{
  "model": "CTC audio transcriber",
  "dataset": "single English nouns, adjectives and verbs, spoken by a formant synthesiser in many voices",
  "train_examples": 78125,
  "gain_aug_db": 10,
  "time_shift_ms": 50,
  "n_mels": 64,
  "hop_length": 160,
  "input": "mfcc",
  "spec_augment": true,
  "win_length": 512,
  "tokenizer": "char",
  "vocab_size": 29,
  "arch": "mobilenet_v2",
  "norm": "groupnorm",
  "activation": "relu",
  "weight_standardization": true,
  "depths": [6, 6, 6],
  "kernel_size": 3,
  "stem": "single",
  "expansion": 4,
  "widths": [96, 96, 96],
  "init": "small_normal",
  "residual_init": "none",
  "optimizer": "soap",
  "beta2": 0.99,
  "lr": 0.0018,
  "beta1": 0.95,
  "shampoo_beta": 0.99,
  "eps": 1e-08,
  "precondition_frequency": 16,
  "max_precond_dim": 1536,
  "merge_dims": true,
  "one_sided": true,
  "adamw_lr_other_params": 0.003,
  "steps": 7900,
  "batch_size": 256,
  "epochs": 25.9,
  "lr_schedule": "step",
  "warmup_steps": 390,
  "weight_decay": 0.3,
  "adamw_weight_decay_other_params": 0
}
Rows from block 8, named by matrix and row number. Each number is 200 + 20 x the weight over its row's rms, rounded and kept within 0 to 999. All counts start at 0. After the name is the row's rms in percent of the matrix's.
# convs2: project pointwise conv (model.blocks.8.convs.2.weight, 96x384x1, standardized in use), inputs 128-255
convs2.14,103,191,204,196,205,180,226,197,223,181,221,211,201,194,194,180,189,179,176,182,197,210,186,208,219,219,204,229,191,225,192,222,223,192,208,205,229,182,178,230,187,223,215,178,223,211,192,199,206,214,229,190,196,187,206,184,221,152,189,218,213,202,250,198,206,213,222,236,190,188,167,190,165,187,207,182,180,202,174,191,187,189,189,188,191,167,238,198,190,219,172,160,203,204,183,219,162,191,204,195,219,174,175,195,192,225,200,204,195,227,190,201,193,206,170,215,191,229,171,179,198,224,147,205,230,224,164,180,215
convs2.15,106,197,238,204,190,236,181,191,157,233,166,227,184,218,212,215,166,193,229,208,188,177,180,203,165,180,205,223,188,209,189,182,223,213,228,198,188,213,197,213,254,190,188,216,205,191,232,183,182,214,193,208,217,183,176,229,184,208,174,191,173,224,165,191,198,193,211,218,201,196,189,180,186,201,222,186,210,190,182,176,183,183,212,215,215,203,209,195,191,185,201,212,187,229,198,211,209,157,176,179,191,210,202,221,215,181,169,239,184,221,174,220,189,217,194,169,184,188,204,201,183,194,185,219,186,241,222,214,225
convs2.16,102,207,185,199,186,195,221,155,196,182,179,176,180,181,201,181,202,176,191,204,175,187,194,204,215,235,181,199,198,189,200,205,175,193,194,217,196,155,181,201,185,169,227,184,183,177,201,179,188,206,175,176,183,181,190,197,179,193,185,206,180,233,218,190,183,231,200,203,196,209,172,213,188,175,181,181,170,214,173,155,203,199,176,193,185,182,222,195,172,241,198,223,199,190,180,223,226,178,219,177,219,194,188,214,212,173,214,182,195,209,193,245,219,176,182,188,192,181,183,183,221,182,187,176,192,198,185,192,169
convs2.17,102,177,178,164,204,189,226,195,193,191,213,191,186,157,189,190,197,181,202,197,189,213,279,193,191,185,167,209,181,202,223,201,201,183,220,198,190,168,190,195,171,212,195,183,205,194,204,200,214,189,237,195,194,192,198,192,180,187,170,216,216,185,211,194,189,212,192,230,211,229,181,205,170,205,212,175,196,222,259,220,228,216,210,203,214,179,212,230,190,178,167,192,176,213,228,217,232,191,198,215,164,190,196,242,227,213,200,234,225,223,191,184,208,234,219,249,175,207,220,208,224,184,233,188,224,194,209,199,212
convs2.18,101,208,190,214,204,231,228,202,219,196,195,264,223,186,193,213,205,194,216,224,195,218,222,236,205,196,212,213,205,219,221,198,189,189,213,207,226,186,191,211,204,204,193,192,217,204,196,235,203,222,218,213,232,201,195,224,175,213,206,223,232,187,169,218,223,179,159,257,195,199,209,194,192,191,194,204,208,204,221,214,207,211,219,202,209,197,172,214,190,200,175,181,138,190,201,225,201,203,183,209,165,198,208,194,169,190,192,185,199,183,195,208,175,218,191,173,207,210,207,195,201,204,244,219,232,200,210,194,205
convs2.19,112,188,184,185,212,212,172,202,206,187,205,217,219,187,173,189,189,229,188,240,194,216,189,204,185,161,189,229,226,220,198,193,172,211,237,183,242,194,179,194,158,239,216,186,231,208,163,201,226,181,186,204,155,184,207,193,238,226,203,205,200,226,207,210,217,195,190,222,199,201,191,203,196,179,200,181,170,201,182,163,200,198,227,181,187,202,185,176,202,200,200,197,189,168,200,206,191,219,163,202,162,216,216,207,164,216,209,190,198,212,203,217,196,261,221,154,192,175,208,160,200,203,188,194,214,212,174,175,208
convs2.20,099,193,195,186,219,204,228,178,197,200,200,150,189,181,182,177,208,193,198,175,205,202,226,184,214,213,176,186,201,184,194,195,205,208,211,231,191,191,193,180,220,217,210,188,190,203,211,204,218,201,228,206,183,182,198,171,176,183,205,202,221,189,177,200,191,174,177,139,174,224,182,210,217,206,196,183,209,194,220,194,199,220,201,239,199,192,185,198,206,204,226,160,187,207,200,181,173,175,197,228,192,200,198,200,233,186,198,203,215,198,181,163,217,196,207,211,193,198,183,207,200,204,220,210,195,208,197,197,148
convs2.21,101,185,203,201,177,197,199,185,208,200,173,210,170,189,171,187,204,169,196,171,186,171,167,200,192,197,190,203,178,190,170,185,181,224,192,201,185,183,185,209,212,181,220,178,176,186,195,205,216,173,205,214,162,210,171,182,197,172,173,189,189,203,216,181,173,192,212,238,236,234,192,208,174,198,188,197,183,183,202,196,202,220,217,230,185,213,190,216,203,148,208,165,211,195,222,231,195,233,196,216,184,200,220,196,183,208,198,229,222,191,201,181,228,255,194,171,195,186,217,196,175,211,210,201,233,160,206,206,241
convs2.22,101,205,214,229,173,208,188,224,203,211,196,194,191,221,226,240,199,203,221,195,195,194,177,221,191,200,230,213,192,215,198,204,223,223,206,218,194,231,197,216,208,154,206,201,171,187,216,175,191,223,191,187,225,169,159,225,194,240,193,195,178,192,219,194,183,201,206,221,177,158,197,200,229,188,210,225,210,207,168,211,203,171,197,219,200,202,196,210,176,211,195,191,173,253,197,229,183,186,206,196,194,180,197,196,205,197,202,200,190,252,171,223,152,203,204,170,187,205,201,223,194,195,243,204,201,227,198,212,220
convs2.23,105,182,181,222,184,200,198,204,177,222,191,158,187,228,182,187,176,203,205,231,190,194,147,196,179,188,209,180,191,203,221,220,238,227,194,176,189,231,170,193,238,199,207,225,190,202,224,176,184,209,165,163,205,208,186,166,179,198,190,173,196,183,181,191,200,227,209,185,189,212,193,250,235,205,202,206,220,210,170,213,200,181,199,207,209,223,198,203,198,197,246,177,184,215,202,187,228,202,224,201,193,197,195,197,214,187,201,196,190,201,208,201,200,177,182,172,238,186,211,222,236,208,234,210,185,190,189,208,182
convs2.24,079,195,190,215,197,195,201,205,199,220,190,212,185,199,211,186,198,198,211,183,233,200,152,240,174,197,205,168,202,234,215,159,176,217,189,212,184,214,189,198,193,177,154,189,188,221,177,216,205,218,200,208,197,273,209,216,228,177,201,190,201,187,286,201,210,205,161,210,186,191,186,158,214,182,190,164,202,203,162,173,192,178,193,186,169,186,175,185,180,191,201,181,136,173,196,206,226,185,225,180,192,180,191,230,191,184,164,199,230,179,160,232,144,213,177,152,199,181,184,206,202,174,208,216,193,219,192,202,200
convs2.25,109,220,158,200,200,198,169,225,219,206,215,242,235,207,195,223,209,219,204,216,219,235,190,186,213,233,201,226,237,255,212,191,190,209,196,240,226,238,239,208,199,222,208,207,232,219,213,201,242,186,180,236,218,215,245,188,232,231,237,224,209,204,206,245,231,165,174,226,166,195,203,173,182,189,195,202,196,165,187,171,205,204,191,197,188,198,188,190,199,194,212,225,186,195,176,172,186,201,203,200,153,187,194,179,162,185,189,205,207,187,194,192,213,231,199,157,189,173,176,173,223,178,214,199,212,204,199,168,237
convs2.26,104,187,207,197,202,195,165,215,224,197,188,175,212,191,254,209,194,225,244,214,183,228,233,231,224,190,178,218,229,205,200,230,206,234,228,174,215,215,184,191,222,183,200,180,209,202,209,186,220,230,183,217,210,170,229,194,225,177,244,220,226,213,243,234,206,180,204,212,203,165,218,183,211,207,216,195,247,202,156,162,217,160,238,214,217,220,209,203,215,208,222,169,194,190,218,207,189,215,165,192,164,195,233,213,214,224,225,215,177,188,217,202,207,188,183,188,224,191,207,200,210,233,207,220,190,248,248,224,174
convs2.27,098,222,192,215,179,201,208,180,215,225,175,202,183,207,217,230,169,182,199,198,208,189,217,197,178,176,223,200,189,185,184,187,226,173,180,225,182,186,228,197,194,172,209,188,208,216,183,170,213,189,180,193,202,214,217,169,201,186,204,233,177,210,183,190,178,199,211,179,199,215,239,190,223,193,209,189,243,212,201,193,191,206,211,178,230,191,230,209,175,186,209,192,188,175,219,187,203,212,184,185,166,218,208,172,187,205,190,202,177,206,204,185,194,175,208,223,194,187,228,216,168,210,193,175,139,161,209,189,247
convs2.28,109,228,215,175,247,200,206,191,203,179,200,206,227,195,212,154,207,190,196,190,222,232,188,209,221,228,152,234,199,226,197,229,223,213,194,230,215,213,219,211,206,231,228,200,217,239,173,211,220,158,181,252,173,209,227,170,211,210,232,183,242,204,223,218,217,205,152,185,196,209,190,202,200,209,196,226,189,199,233,219,237,230,213,200,188,192,199,185,219,220,192,222,237,214,195,188,203,243,216,184,189,186,203,179,188,227,211,184,243,173,239,211,227,213,199,196,204,186,188,210,198,188,166,225,226,199,197,184,211
convs2.29,097,203,229,234,177,197,153,220,208,233,240,239,216,206,200,220,202,222,210,200,194,213,178,253,194,213,234,191,210,227,214,180,204,213,185,177,196,217,225,216,194,181,179,215,195,200,201,204,190,226,190,205,232,207,198,212,217,178,208,211,205,185,241,210,200,180,191,222,190,203,218,168,175,172,195,192,183,189,188,206,191,183,150,200,192,175,246,202,154,181,193,156,151,227,201,192,211,191,240,178,158,202,157,207,190,165,162,207,224,243,147,243,168,206,201,185,153,220,194,191,190,175,226,208,172,188,197,173,226
convs2.30,095,205,246,200,214,208,178,159,217,183,192,192,210,193,212,207,207,235,225,222,184,212,194,218,187,187,208,216,213,229,223,180,204,189,207,233,240,174,240,246,194,214,179,221,233,218,197,203,202,203,193,207,219,168,224,210,138,211,196,248,181,164,212,210,229,189,291,152,204,194,200,181,234,200,206,196,198,190,174,198,228,196,195,221,214,192,201,228,196,186,196,170,210,205,202,208,222,189,204,157,229,195,196,186,182,189,194,216,209,248,193,230,202,160,208,203,193,188,202,197,214,231,177,204,214,231,213,172,209
convs2.31,102,173,222,181,233,192,181,229,164,190,187,192,205,190,222,153,200,202,206,208,203,207,207,202,214,180,199,207,174,183,197,191,247,218,200,209,197,234,237,240,192,201,205,225,206,200,204,188,206,170,168,213,173,203,210,196,227,187,178,216,237,205,235,197,192,209,195,244,191,225,164,195,190,218,198,180,193,200,192,195,201,239,217,256,217,222,211,214,218,186,188,191,197,167,214,198,164,207,148,229,201,204,195,196,204,218,231,210,220,194,207,150,234,174,192,185,189,183,201,174,204,199,243,239,202,210,199,206,227
convs2.32,101,189,227,172,218,193,236,168,211,165,206,226,220,141,219,204,210,198,215,174,207,214,206,215,222,204,201,200,188,199,187,206,221,188,192,196,209,173,193,239,195,233,211,188,223,232,200,193,206,198,222,255,190,229,204,159,219,196,200,198,217,215,231,218,205,196,157,202,211,211,181,200,155,209,209,207,172,193,210,170,214,229,201,186,210,210,204,168,215,204,189,201,228,199,207,202,164,217,174,216,178,191,194,177,160,212,235,205,200,177,208,205,204,200,205,236,200,175,195,206,180,216,150,203,250,215,198,206,201
convs2.33,102,196,208,204,188,211,174,220,166,204,233,214,216,198,185,217,198,195,177,223,206,217,140,204,224,204,190,190,187,198,188,244,224,253,217,191,199,208,197,201,198,192,208,186,187,207,214,197,191,196,204,193,197,232,221,224,208,225,227,185,190,188,209,194,190,186,215,196,228,220,180,194,213,182,177,197,187,184,166,184,188,167,220,198,203,209,234,192,183,228,191,186,159,196,176,188,202,195,220,186,208,211,229,165,237,215,201,184,237,230,219,181,183,228,185,154,183,180,188,226,191,219,163,192,199,179,171,211,166
convs2.34,097,237,188,223,192,188,247,212,198,195,209,196,215,221,240,210,247,215,190,203,174,214,229,161,226,225,202,186,221,218,223,208,206,213,211,186,208,205,193,211,173,183,188,202,211,193,197,228,210,219,217,207,223,158,207,220,158,215,227,213,213,190,231,226,214,205,190,198,181,198,233,199,205,209,209,219,176,245,219,213,199,180,194,184,210,182,196,169,203,240,206,187,257,210,203,212,181,171,196,190,228,183,189,193,205,220,187,208,163,201,201,167,211,162,184,208,205,213,202,217,218,197,187,193,176,201,190,199,215
convs2.35,104,227,181,198,174,227,190,191,221,180,204,212,180,205,226,235,202,204,222,171,224,189,228,193,197,222,199,213,208,199,208,192,190,215,196,237,199,184,191,191,198,183,181,217,210,222,243,180,194,203,211,199,201,203,158,160,209,201,186,210,198,181,184,179,175,199,189,222,187,196,185,207,209,194,165,172,166,224,221,193,195,204,175,206,203,209,194,217,190,204,202,200,237,207,176,175,186,168,207,198,221,173,183,168,219,161,216,206,213,183,180,150,219,208,186,230,148,220,186,177,194,182,196,203,217,175,203,206,183
convs2.36,113,236,226,168,199,192,193,192,228,194,170,180,185,203,181,202,217,193,206,177,198,194,164,196,183,204,202,229,200,197,200,205,193,222,154,207,187,190,193,197,211,211,174,200,182,167,193,152,176,165,218,198,185,198,216,213,183,169,211,182,192,202,228,185,207,178,188,196,219,177,207,183,186,254,209,177,217,215,176,205,216,217,236,261,220,205,210,218,230,197,206,179,224,207,228,192,189,226,154,222,215,205,208,202,235,209,211,231,194,211,230,181,235,250,213,168,221,173,208,243,183,194,193,233,218,232,220,193,193
convs2.37,105,153,215,214,177,201,183,202,149,241,207,184,169,196,177,169,193,173,187,195,208,176,193,201,194,186,200,145,204,231,196,203,193,214,196,156,180,206,206,204,193,194,194,195,169,202,212,226,166,194,179,179,211,199,180,223,214,172,151,201,185,189,184,179,167,196,231,213,180,191,209,215,198,210,190,191,216,173,165,132,225,186,148,173,187,196,216,169,198,161,215,196,198,220,189,188,203,200,220,199,236,179,171,192,150,197,171,211,185,186,172,230,201,206,206,215,180,164,211,169,229,191,186,203,204,211,179,196,240
convs2.38,098,176,214,217,186,238,166,251,172,266,183,241,181,237,216,219,199,200,243,175,224,191,156,206,165,187,225,225,177,202,204,157,177,198,221,158,186,231,222,227,240,171,177,166,187,217,217,179,194,238,177,194,221,224,195,234,220,198,167,211,206,209,229,183,207,188,213,210,186,207,192,188,182,189,195,166,191,198,177,188,152,184,187,202,194,190,186,184,169,181,216,160,228,187,177,211,203,182,192,200,188,174,185,186,221,175,193,186,190,193,175,153,177,214,187,171,189,199,195,194,182,203,232,201,199,194,202,207,229
convs2.39,088,188,176,198,204,183,176,198,169,195,220,153,194,199,214,175,190,176,176,169,219,190,187,213,187,172,176,181,191,191,180,213,225,224,183,203,180,179,199,217,206,178,195,183,177,215,221,209,174,219,174,181,176,251,199,197,187,195,182,174,210,230,212,176,175,235,226,170,203,233,197,228,199,188,192,178,191,215,185,184,196,171,198,219,179,169,235,190,187,199,190,195,184,201,190,203,236,179,230,181,192,192,190,183,188,184,191,191,223,194,194,231,179,193,192,213,176,194,189,186,227,185,173,227,191,188,182,184,213
convs2.40,099,214,207,209,211,228,174,186,227,184,199,201,201,190,208,198,199,223,224,202,216,221,174,236,190,188,227,209,210,198,171,178,199,195,205,227,211,219,186,230,204,220,177,226,212,234,186,224,210,217,245,200,220,236,193,193,177,217,221,222,210,221,205,216,222,201,224,181,235,231,192,189,230,194,213,187,219,184,177,221,192,220,208,225,185,187,189,229,215,208,191,181,171,206,194,219,209,214,205,170,216,215,224,213,200,197,197,199,216,155,225,230,210,258,205,217,241,199,206,233,208,203,182,234,161,216,208,196,176
convs2.41,114,202,222,186,176,183,214,195,171,217,196,174,213,195,164,211,205,202,152,199,203,185,192,195,173,192,197,180,201,191,199,179,199,222,159,174,211,179,205,221,168,236,188,223,217,206,193,195,173,157,219,169,181,215,163,193,219,206,208,172,174,184,170,175,184,200,201,201,207,206,147,187,225,213,220,208,183,167,210,198,196,198,194,157,233,176,177,187,207,180,182,192,159,233,203,206,211,202,219,218,198,190,199,226,154,212,221,219,220,211,201,242,207,211,238,228,150,200,163,205,157,177,185,193,212,202,181,221,194
convs2.42,094,187,226,203,190,196,241,208,183,209,216,194,201,197,229,200,192,197,221,186,166,204,160,188,227,197,167,200,177,184,225,245,218,198,209,186,198,208,239,181,192,195,194,204,200,175,204,189,204,205,209,199,189,164,212,165,204,206,202,189,209,186,244,206,196,205,187,197,195,219,224,212,213,230,226,203,215,185,178,208,224,199,195,219,225,214,212,202,218,233,226,197,220,198,218,194,172,223,168,217,205,213,207,184,271,220,210,229,194,203,189,200,237,208,219,212,223,209,210,218,233,201,209,230,193,232,211,209,197
convs2.43,104,215,168,176,213,210,157,165,191,184,184,200,176,198,180,201,205,196,208,192,176,180,193,196,193,227,198,199,190,199,211,177,167,229,179,185,211,212,237,180,208,215,194,189,204,160,220,167,189,153,194,208,168,188,214,200,218,181,177,208,174,188,162,194,199,204,208,230,201,190,185,191,188,214,235,172,185,184,197,194,239,206,199,249,218,189,207,194,216,194,196,208,165,196,213,202,154,242,173,216,196,211,202,196,168,234,232,243,225,255,221,199,216,222,243,190,207,169,198,195,178,221,202,248,197,217,223,210,199
convs2.44,102,193,188,188,235,212,257,163,186,212,229,196,222,183,190,210,167,212,194,198,196,216,190,184,187,171,171,193,215,227,254,194,241,197,211,210,236,172,218,207,224,236,206,194,227,189,201,175,198,186,214,196,193,192,249,185,186,218,214,238,225,195,225,212,244,181,207,174,222,211,202,170,215,232,204,225,170,145,189,193,227,182,199,219,218,224,191,203,225,197,200,209,209,234,217,168,185,210,173,143,195,200,205,193,211,226,218,206,196,233,207,187,204,194,186,186,189,178,216,202,229,197,159,216,211,199,181,205,231
convs2.45,102,232,192,176,202,202,216,195,209,182,215,180,205,202,196,146,195,217,194,193,194,197,222,179,199,232,168,217,191,208,197,222,198,204,187,200,213,211,205,185,182,214,196,159,200,184,180,163,220,196,206,182,161,219,191,193,190,171,205,211,177,209,205,198,205,183,215,176,194,149,181,185,186,212,213,180,183,219,222,242,188,184,211,200,206,196,200,209,205,233,195,188,204,186,204,174,201,201,199,147,219,203,204,183,221,199,213,206,221,233,209,204,211,204,206,174,176,245,188,171,217,221,195,219,215,194,175,147,222
convs2.46,092,158,177,196,167,179,195,184,190,184,171,209,186,187,222,206,162,189,186,157,219,190,227,206,192,187,203,185,176,163,181,204,172,197,184,188,161,185,180,209,186,178,186,170,172,202,179,184,183,192,216,190,194,281,179,190,211,172,183,168,207,247,198,177,181,189,213,209,186,213,180,171,202,177,180,221,178,208,218,173,209,195,188,219,176,179,189,184,174,201,242,221,190,168,184,209,210,196,209,222,177,183,185,204,195,174,193,190,225,190,196,208,205,183,189,187,199,153,175,191,197,185,190,173,229,209,203,181,203
convs2.47,101,176,192,230,189,193,191,187,130,208,194,227,192,210,197,207,209,187,182,190,186,201,213,210,211,164,224,150,194,192,204,191,171,199,209,191,194,178,212,206,224,192,166,194,190,171,190,205,212,232,194,183,202,182,204,266,163,192,177,211,212,186,188,201,203,197,191,249,230,178,226,210,223,212,228,196,186,188,214,253,199,190,200,228,224,213,208,223,199,212,160,168,190,201,225,214,165,183,184,168,199,222,192,177,187,214,205,215,191,209,200,166,183,154,214,247,184,238,209,254,240,181,208,174,192,176,213,206,198
convs2.48,104,174,191,183,211,230,149,232,189,213,193,228,189,211,197,222,188,209,204,197,221,192,208,216,158,167,196,243,186,215,213,184,205,224,212,180,210,224,192,264,208,224,169,210,210,197,224,158,211,171,221,211,213,191,223,216,229,203,199,200,196,184,239,203,217,193,175,227,218,206,210,178,183,236,224,194,209,209,206,215,195,219,210,208,228,221,183,213,229,192,214,214,170,226,217,226,208,197,180,218,177,205,198,244,206,210,202,202,204,181,217,234,195,180,226,194,232,213,226,196,213,224,208,218,243,186,226,205,215
convs2.49,098,186,216,185,226,239,232,161,192,193,179,193,201,213,193,220,206,248,240,217,200,201,170,206,186,191,171,238,190,208,204,163,175,210,194,181,234,193,222,221,200,232,171,209,231,157,194,206,167,164,231,180,193,159,181,191,195,200,193,223,181,201,173,203,215,183,218,177,222,192,209,175,175,226,214,177,208,189,197,211,182,213,208,126,223,228,189,213,216,187,186,205,200,216,196,194,169,219,180,231,189,213,223,210,230,211,236,220,177,217,242,232,199,194,198,157,200,200,217,208,181,214,202,184,190,201,222,220,233
convs2.50,101,174,215,223,203,219,219,198,202,211,198,241,177,232,241,207,180,192,217,191,208,180,147,253,200,196,211,227,184,208,176,171,212,145,189,179,192,184,243,224,217,192,193,197,196,187,201,205,172,207,180,185,198,195,158,195,246,165,200,200,171,210,197,187,191,183,200,193,206,211,200,204,183,190,183,202,210,144,183,192,182,215,211,177,177,192,179,233,182,213,150,204,185,200,186,168,209,191,209,193,193,205,213,216,225,184,173,203,218,165,182,173,184,189,211,167,208,197,207,210,146,176,222,198,173,173,175,188,169
convs2.51,100,198,170,182,204,175,194,221,194,204,196,196,175,195,173,173,191,207,180,191,203,196,196,179,168,191,192,190,207,170,183,192,207,222,212,192,172,234,204,219,190,201,176,205,193,175,206,188,189,180,234,167,157,178,217,220,205,195,189,181,193,218,207,198,178,188,175,231,184,197,182,223,191,192,167,177,206,189,207,198,197,228,221,194,179,193,193,186,188,164,200,184,203,199,172,208,205,213,191,194,191,171,209,215,222,191,169,177,215,204,219,174,205,210,199,217,202,224,177,187,177,184,219,197,196,196,200,206,220
convs2.52,090,186,235,206,205,213,174,202,172,167,211,221,204,219,194,194,188,207,196,204,170,195,206,203,202,163,171,194,183,214,220,246,208,202,210,204,208,205,175,233,174,200,253,208,207,202,201,201,199,151,228,225,187,172,186,218,211,209,199,190,173,245,204,196,177,224,186,217,186,189,198,187,188,212,193,224,202,185,231,219,189,264,220,166,200,206,182,178,217,204,199,180,178,219,182,229,199,226,194,239,189,203,209,194,191,237,227,211,173,177,216,208,181,185,187,165,203,215,197,174,212,198,180,178,263,211,193,199,215
convs2.53,099,180,180,184,179,189,189,191,176,190,195,195,189,185,213,179,198,190,198,174,176,187,227,231,190,179,203,205,224,219,209,148,187,194,183,192,188,187,176,209,219,205,180,187,225,202,191,202,232,214,183,203,200,198,215,235,194,172,222,198,199,201,243,204,201,159,162,184,228,184,196,185,190,198,206,243,194,191,208,249,195,228,197,170,217,187,185,213,200,202,224,181,210,239,187,216,185,171,215,188,197,200,185,214,170,207,174,201,210,172,185,197,196,220,213,211,159,201,185,197,168,170,232,231,220,240,219,183,196
convs2.54,106,177,217,228,154,191,210,193,194,217,172,198,163,206,217,223,204,171,199,153,185,165,193,182,191,195,192,192,167,192,210,221,202,190,150,180,161,223,213,231,187,149,171,228,161,170,207,197,162,213,194,171,181,181,169,209,189,190,163,166,167,186,194,169,142,197,166,199,212,223,192,204,177,211,211,261,167,197,180,187,244,200,209,213,221,221,216,202,223,209,211,201,199,228,204,175,207,197,198,192,202,211,202,218,213,197,197,227,206,202,196,219,232,230,231,167,208,195,206,199,239,173,219,226,205,211,242,195,210
convs2.55,106,208,196,175,170,194,162,206,167,201,201,207,178,194,176,211,202,192,230,221,172,169,218,181,185,208,203,198,197,193,179,189,209,209,195,176,193,235,224,202,210,173,153,184,188,188,193,201,208,211,182,207,171,188,175,202,187,191,212,193,194,165,193,171,182,181,199,200,213,199,218,201,177,214,200,189,194,189,224,206,178,192,214,208,228,212,193,218,207,195,245,207,191,204,182,193,189,242,149,215,203,219,218,177,181,236,216,217,193,190,231,189,194,204,207,187,211,231,212,175,206,191,182,229,225,231,190,208,205
convs2.56,093,180,200,183,185,195,239,215,188,160,203,201,204,202,225,188,208,186,209,210,204,198,183,215,216,184,187,237,203,211,217,204,207,212,192,203,202,178,202,225,193,215,178,230,218,212,203,226,190,176,202,196,214,215,237,168,231,203,216,190,209,176,240,203,199,211,174,203,186,233,193,172,193,213,196,201,182,186,161,173,186,195,224,196,207,189,167,182,202,221,214,215,192,177,215,184,187,206,190,189,189,204,219,200,195,220,204,200,204,187,214,241,186,173,213,150,206,191,211,187,211,220,209,221,221,228,193,193,163
convs2.57,103,211,194,183,191,199,194,211,197,194,203,183,192,214,183,172,204,197,166,201,200,193,198,194,213,213,189,188,214,207,177,206,179,241,202,201,190,228,216,189,175,189,216,183,173,225,191,203,196,185,211,193,189,231,198,162,223,176,208,185,182,216,220,199,192,204,214,147,186,194,187,185,191,174,178,207,219,195,217,207,194,269,196,166,184,190,189,174,192,191,229,209,179,161,179,212,203,206,199,220,184,200,186,170,195,189,198,179,224,180,194,199,178,170,164,162,175,158,196,194,199,184,169,191,189,188,171,190,205
convs2.58,099,201,160,180,197,164,162,178,175,203,162,208,180,193,172,166,204,184,181,170,237,183,204,184,188,171,178,165,187,190,172,174,213,169,171,194,174,184,210,182,187,188,201,173,161,214,174,199,178,166,175,183,177,229,200,208,206,172,185,183,208,231,184,180,183,206,223,192,189,229,185,210,215,191,181,200,193,204,230,175,209,200,175,199,178,197,210,176,179,176,199,189,200,183,181,238,156,200,187,233,213,185,179,186,198,178,196,172,238,200,191,186,205,197,197,229,171,194,179,188,223,195,175,222,224,207,191,170,214
convs2.59,099,167,210,216,180,195,181,226,196,227,182,222,182,213,209,200,189,204,217,158,213,185,207,216,171,181,201,229,178,206,207,163,216,177,200,143,194,213,201,225,212,172,185,211,179,194,213,168,187,199,190,199,190,174,183,202,209,176,182,198,181,174,198,198,182,172,185,188,206,199,191,174,211,208,228,209,212,186,244,222,200,206,206,203,210,221,186,200,206,194,221,221,193,195,208,176,155,208,177,202,211,237,209,210,221,218,213,206,214,158,202,194,207,250,204,206,224,208,220,189,234,204,186,207,221,205,216,220,198
convs2.60,097,220,179,168,176,196,173,176,246,189,194,206,212,180,179,195,192,183,189,208,188,203,158,210,154,178,194,194,213,212,207,198,190,212,182,201,194,208,204,189,229,181,140,195,194,174,201,198,157,193,209,194,224,212,193,211,192,191,171,176,198,195,201,197,214,189,218,185,226,192,214,177,215,206,215,193,214,205,201,181,193,219,199,218,219,212,225,221,226,154,182,201,169,232,208,219,175,229,161,200,164,216,206,217,172,208,216,228,210,243,215,210,173,204,194,194,206,194,198,206,177,199,181,222,216,220,226,207,210
convs2.61,098,202,192,164,227,209,207,203,221,171,205,216,225,156,201,205,209,228,189,171,226,218,216,212,189,193,207,223,213,201,200,175,186,185,229,201,207,191,207,204,194,226,191,187,225,221,167,236,211,166,214,224,175,219,186,175,237,169,232,208,207,150,200,215,227,183,189,198,223,215,196,197,187,217,202,193,183,190,169,167,190,207,198,170,199,201,208,183,207,222,203,228,204,181,188,162,203,213,207,202,231,191,196,179,177,223,218,167,219,158,191,170,211,185,183,170,201,171,204,218,197,190,174,179,207,189,195,190,149
convs2.62,101,209,183,183,198,193,168,239,191,180,169,234,199,189,201,190,194,187,212,166,215,198,194,240,187,188,155,197,185,218,195,185,200,178,209,196,200,256,206,221,199,210,174,180,182,186,215,176,200,183,234,229,148,197,161,172,238,191,205,197,216,212,252,204,202,199,176,239,205,204,217,192,217,220,217,192,204,179,191,196,221,223,201,200,209,201,173,196,205,211,197,198,199,177,206,223,182,210,206,247,202,211,201,227,210,205,194,211,219,169,209,184,221,246,208,208,215,205,202,204,170,182,213,236,221,226,224,191,219
convs2.63,110,194,216,212,218,227,235,188,197,202,201,159,232,197,185,173,198,229,177,225,164,239,157,193,192,189,175,203,215,223,240,201,241,228,199,199,244,205,187,236,184,229,220,201,213,189,163,220,224,185,157,213,179,199,247,201,184,231,245,206,216,176,203,226,218,186,210,185,193,217,176,170,176,194,199,198,207,180,166,214,193,221,196,201,206,188,153,179,205,194,184,190,208,200,199,179,186,212,175,216,228,203,190,202,214,228,204,205,169,175,205,190,167,160,185,190,190,210,209,211,216,156,200,202,198,167,174,204,182
convs2.64,109,186,186,223,206,168,179,196,178,244,214,182,203,189,204,166,196,185,151,196,202,188,148,175,198,191,196,160,188,179,177,233,198,184,184,200,195,179,192,202,192,192,209,194,172,171,188,197,221,193,188,210,196,207,209,208,248,184,197,187,189,230,206,188,185,244,188,229,226,202,159,219,207,172,170,181,208,252,191,208,171,198,166,206,162,170,160,178,164,216,178,215,188,177,189,213,177,171,217,194,208,178,158,218,190,200,176,145,205,212,167,225,191,188,184,214,206,222,181,181,200,181,198,222,180,203,220,160,188
convs2.65,095,180,188,199,226,240,211,233,185,210,223,201,220,231,225,205,183,210,222,209,176,216,218,240,206,192,205,238,220,204,217,187,186,181,218,198,211,213,214,185,209,184,237,199,213,229,216,193,229,216,212,220,198,206,215,239,218,174,238,239,221,208,204,222,221,213,172,239,192,216,212,209,186,203,207,188,181,178,189,232,208,154,197,190,208,213,194,223,204,197,143,201,181,202,210,207,222,196,228,208,191,213,195,204,250,214,190,194,184,210,200,210,208,201,200,283,199,257,211,203,151,227,194,217,135,196,195,203,167
convs2.66,099,221,205,188,201,213,193,191,207,200,196,229,207,198,228,190,218,204,210,198,165,203,206,229,233,239,211,224,238,250,215,218,215,184,192,184,205,229,171,247,219,193,193,197,207,176,182,189,201,190,212,235,211,165,195,202,232,180,196,226,219,183,225,211,203,180,202,213,194,198,196,188,190,212,221,192,199,171,227,225,198,218,188,173,227,198,205,182,211,201,203,207,189,177,205,183,187,211,187,223,186,208,194,190,207,228,204,213,162,181,203,163,183,216,192,244,231,218,185,226,211,194,203,209,251,213,200,187,214